Weights of a small image classifier: 40-pixel images.
Rows from block 9, named by matrix and row number. Rows with one number belong to one channel. Each number is 200 + 40 x the weight over its row's rms, rounded and kept within 0 to 999. All counts start at 0. After the name is the row's rms in percent of the matrix's.
# convs0: first 3x3 conv, stride 2 (model.blocks.9.convs.0.weight, 240x128x3x3, standardized in use), inputs 78-90, a 3x3 kernel for each
# convs1: second 3x3 conv (model.blocks.9.convs.1.weight, 240x240x3x3, standardized in use, transposed), outputs 78-90, a 3x3 kernel for each
convs0.82,101,139,187,181,232,177,190,203,202,236,230,204,183,178,187,207,221,214,233,178,192,280,199,91,243,155,147,212,197,211,132,192,191,157,208,138,155,216,207,182,190,178,236,184,175,157,181,219,186,172,225,222,214,236,186,125,277,185,237,167,172,180,236,207,162,154,258,145,175,122,199,210,139,208,265,177,202,171,176,175,292,213,267,172,141,256,206,182,247,196,216,246,168,259,241,186,231,237,293,55,153,270,154,204,160,165,205,235,168,189,214,248,205,130,254,157,334,204
convs0.83,099,254,233,216,219,172,225,240,189,179,221,177,161,229,207,125,231,274,245,287,285,153,282,283,125,275,207,97,221,306,234,179,243,201,172,224,216,214,221,226,166,228,250,239,211,161,211,198,230,176,205,186,206,166,128,163,339,157,226,192,242,254,170,167,183,214,183,187,163,126,210,173,192,201,221,212,180,192,148,161,179,230,251,269,215,306,207,184,279,216,205,206,211,196,202,229,116,196,232,184,217,263,151,266,186,177,217,200,166,213,177,165,196,163,144,206,239,186
convs0.84,116,219,240,195,235,211,149,150,177,119,249,164,215,146,198,145,184,266,249,194,211,233,211,149,244,198,201,202,170,193,175,181,214,250,201,183,211,224,226,246,222,143,217,264,218,185,199,161,159,232,205,137,198,174,197,199,87,228,170,227,225,223,184,167,234,230,142,231,197,93,231,152,224,175,227,173,199,196,227,232,232,195,198,157,207,200,132,188,205,172,211,209,198,268,218,225,183,185,209,225,172,195,213,238,184,225,206,201,191,180,191,217,141,252,198,187,187,194
convs0.85,106,267,202,215,255,233,185,203,207,283,156,238,216,158,194,206,203,197,196,195,213,230,182,254,188,163,222,217,210,245,264,153,173,235,188,234,179,190,220,215,244,204,264,207,287,251,227,180,116,228,157,162,184,176,182,228,157,209,158,191,226,182,143,122,178,159,187,195,147,176,142,209,202,215,189,197,155,218,277,183,227,162,234,146,172,193,125,215,229,175,153,210,221,189,213,201,226,178,146,177,139,170,236,224,196,229,139,147,213,215,176,218,188,201,132,204,261,235
convs0.86,095,215,136,128,183,198,153,153,203,241,245,199,97,139,210,156,250,251,221,141,232,175,164,241,217,189,288,217,171,188,214,165,159,188,170,232,210,188,193,239,214,165,149,179,200,216,183,199,214,167,253,252,204,255,274,172,202,222,200,168,168,186,272,147,246,196,183,198,253,221,209,288,167,195,201,179,190,166,178,215,275,200,240,233,176,192,216,236,185,171,225,207,212,165,167,169,182,217,268,197,152,134,161,154,201,197,174,192,201,200,218,222,136,208,213,203,202,135
convs0.87,081,146,189,234,177,145,257,186,208,194,109,151,202,143,250,227,167,169,190,249,214,222,258,247,135,257,162,250,203,173,227,186,115,211,214,187,241,166,255,224,177,224,200,183,261,229,220,211,183,182,187,208,233,223,186,246,169,218,214,162,189,139,164,179,203,299,239,177,260,222,137,173,202,207,219,218,220,243,236,264,220,192,155,229,208,143,287,217,165,248,191,187,185,202,161,201,213,165,192,160,211,277,231,193,223,171,237,214,226,191,261,183,220,253,193,180,211,228
convs1.82,101,209,212,178,133,285,191,186,270,244,233,162,164,203,167,249,172,167,269,265,180,219,182,258,183,198,189,125,211,212,160,191,183,256,244,214,277,185,248,271,167,174,168,157,218,258,200,207,210,200,202,188,274,289,217,252,286,138,152,99,302,213,225,222,264,233,184,209,199,162,38,119,144,237,282,237,121,250,220,219,255,221,155,226,236,206,285,177,179,141,225,226,196,185,182,166,249,181,166,188,230,137,216,218,143,266,195,105,204,250,247,223,148,254,275,64,209,160
convs1.83,099,131,168,193,155,137,199,215,200,149,214,213,201,253,255,132,208,262,134,209,189,260,179,84,180,152,144,163,142,168,98,163,200,131,160,149,178,170,222,249,238,232,156,172,211,221,227,231,122,116,293,202,147,201,186,254,211,200,179,229,160,268,244,220,191,224,175,247,165,210,235,153,222,142,257,129,234,165,246,243,158,208,112,193,228,169,221,190,189,259,167,178,229,229,155,194,210,190,186,202,76,228,191,122,198,179,131,207,221,202,278,245,151,132,257,96,167,173
convs1.84,094,262,139,151,277,196,205,244,171,92,174,180,184,257,246,198,210,281,259,205,250,187,112,185,263,206,200,190,201,207,206,211,224,225,177,245,209,140,199,242,109,205,264,154,187,234,191,236,209,243,215,206,187,252,181,252,235,199,224,180,261,199,211,210,210,168,213,220,159,208,316,152,193,234,136,213,263,168,259,227,205,286,268,199,189,201,254,196,251,253,147,148,210,239,188,99,239,201,153,267,180,251,169,217,178,228,180,181,185,275,99,210,262,246,131,221,140,114
convs1.85,096,219,251,144,237,212,173,175,185,209,210,276,215,210,269,193,183,253,279,186,204,164,204,269,51,196,240,169,205,164,156,201,162,193,207,224,210,232,232,263,135,184,185,197,213,203,227,223,188,221,191,179,187,273,127,219,132,158,234,151,243,207,166,257,114,131,250,90,80,113,169,115,218,282,279,207,298,236,137,244,117,250,215,268,224,244,163,277,254,241,270,113,205,274,181,160,236,169,183,248,177,223,158,141,215,198,159,159,242,127,197,219,155,220,197,253,188,187
convs1.86,098,216,223,188,118,143,190,244,172,157,241,150,177,196,92,153,206,254,237,186,231,162,252,291,259,243,167,267,207,147,200,175,228,226,197,203,199,186,212,220,263,200,163,195,226,120,173,196,134,153,78,215,201,130,206,228,250,168,230,208,212,226,173,183,223,237,209,196,243,182,216,163,247,131,195,212,180,243,262,270,237,211,179,224,217,244,171,219,241,221,206,187,256,219,259,194,176,173,265,210,218,218,213,194,222,202,236,252,153,234,215,213,273,172,160,88,228,193
convs1.87,094,181,211,183,194,223,138,224,213,167,125,197,226,198,170,168,217,115,124,204,188,193,218,219,330,205,148,246,162,249,221,204,219,259,116,246,235,170,168,207,202,197,195,247,215,159,254,227,208,166,139,181,219,234,226,264,158,196,159,228,141,174,165,160,253,243,209,253,210,211,216,222,289,215,159,192,302,152,245,131,250,171,228,281,158,207,258,232,131,179,216,224,162,246,185,176,229,180,131,266,195,188,200,170,237,169,187,212,170,261,210,219,251,212,203,233,211,226